config.yaml
dataset: "tunes sung on syllables by a formant synthesiser"
encoder_depths: [7, 7]
decoder_blocks_per_level: 3
decoder_attention: false
grad_clip: 1.0
Rows from expert 3 of block 6 of the encoder, named by matrix and row number. Rows with one number belong to one neuron. Each number is 500 + 25 x the weight over its row's rms, rounded and kept within 0 to 999. All counts start at 0. Numbers have three digits each. After the name is the row's rms in percent of the matrix's.
# up: expert up (encoder.blocks.6.mlp.up, 64x16x48), inputs 0-47
# down: expert down (encoder.blocks.6.mlp.down, 64x48x16, transposed), outputs 0-47
up.0 125:481466538466488475485525497520498516510525500490456462494545509488479504493574517514537473495494486480493540446522467530494508491500525508508503
up.1 092:539496503517522486559455481548456519513472459529514488485481463499506519505483499484485482495521465449509505541484519497494507519541495475492483
up.2 138:507466521510493504505516490530492504523533492480480467517552491487483520528600520527515475512503481483507531484517500514506460492548499491499493
up.3 045:488519527513500476529468534491521499500490501532496542556523509510463470505546447484510471539492502508491497518483495512459466461511496468468507
up.4 168:480497505475470481494520506507484505497517482492469470500553529498495518509551519516506486511519473484489565416519473521537482490485485495509504
up.5 115:486501485453473479481533529492479536501523488487472468503516495524497517487550525537512498537523486481503528470529458535548476477512477476524513
up.6 069:542545529524487514482528521456489533473511552515501470524507485512507486519514506482510480531507554500534478496487476546538496475501466503478521
up.7 055:497515458503532502544529513478537448500497522519522513474504507531507446512540538502493505496497506473532528504483496481498435489516460500506475
up.8 089:524479483496499556499454468484486498507469484511550474493491462486486534493455479488479510510518476470525475504454545501487509543511472520501479
up.9 109:471506489461490485496483516508491521489512470488490486478474484511515517454401498512522502487498456496502476562495480483504503494504506522541517
up.10 095:489502549462478469515504522498538533533535465455476466472467499533504501475460491526514508498502489500484502529539466486518502502489509449517519
up.11 111:536459520539537533554482462498475498516494514512517470505512470500474527521493515513493489506498449470529528511469543498464492522518506526505470
up.12 054:476479500488524531496498463477504522507488510505512524478536509557524481506538498538520480497481492483545558454491487538515475491493552505484489
up.13 062:481472530486516491518510502499490471530527486491498479495501554517460450500497513485483497476544466476467513434508477507524515517445504483495526
up.14 109:461458511544516502510482498450489485535505519508496488512524472470475520522474502491500462490475498450515519545483493506470488507511569471505498
up.15 075:442532469500524516513501517506502513510533521514495492497492546500515504496528468491512512473461521490579489509452454508514508484526534501477505
down.0 139:517532501500516463498515512480486521527491502481547495548484532527495481489530520471505439502492502475498499471461499531503434535536484490515491
down.1 080:490427505491505483507507559469512509512485484485494504555483492509496446506531500534513492467472468480504535518547484532520521490496508501482498
down.2 114:527538474483482477471514525448505478499503530505510488556458545551505513508462479515489500495502509491504476439484503499504482490529485521532482
down.3 083:468522520492498496495492502531483467499433489498488490509522469507453487501502506520530456451494536475512487535528475520498480527456528512490540
down.4 117:516530499512494520504507524540516524516485529484532484508501561529512466473537508461512466488513513503466448470477489505484471534508512500531454
down.5 109:538536510499533533481493496489489536475484519478526513486494558516501458478483480431540472497522501497491494489493496502519469525529487485523456
down.6 081:487495529544484496539507477488527479499494484493532473494521495479443472465498535515490514509516469516501489532466474523467469511557519479512542
down.7 082:481494505498494489463496509505493527517456441553496503463550535491479503501525499515470484483462484459501505510541501537459498499521506537474501
down.8 094:475508511485483459528514529513510532505490490518512482460478445519484502494523489536468496456495475473495517529538473480444536498495477527503537
down.9 110:510514473475530469508516531480468460524457508489480520513492499506514441480521477495528478501492473480499543565525483521504533507462496470492509
down.10 110:509549493519514487478525509462491517528476502474551479540483489508508505496457477462516490530476496473486511514486504550541484521557482492475493
down.11 091:498480505478499484516449497509525490529527467524505501522488469464521474485482523559474511480481449520530503516522514482508511468490488495495571
down.12 098:486512493475543492509528511480498515480477449499514551522482477495462506458543513515460543488500502463502538513533522519503518513546477512488514
down.13 085:491507472462509443524497511526494511500506434473547485496453486501501498493523478493501485513505447460500515494500514548498507536534488493493538
down.14 105:464514526496502494498473509481514456525542453548530520517534513495482483491466522494477503525471517535488523514530513505525469533535500516457529
down.15 082:512536493512536456517533487532538518512513484510548514531483493482485487446493486523503474528510483453481474537500483559525486502499488514479506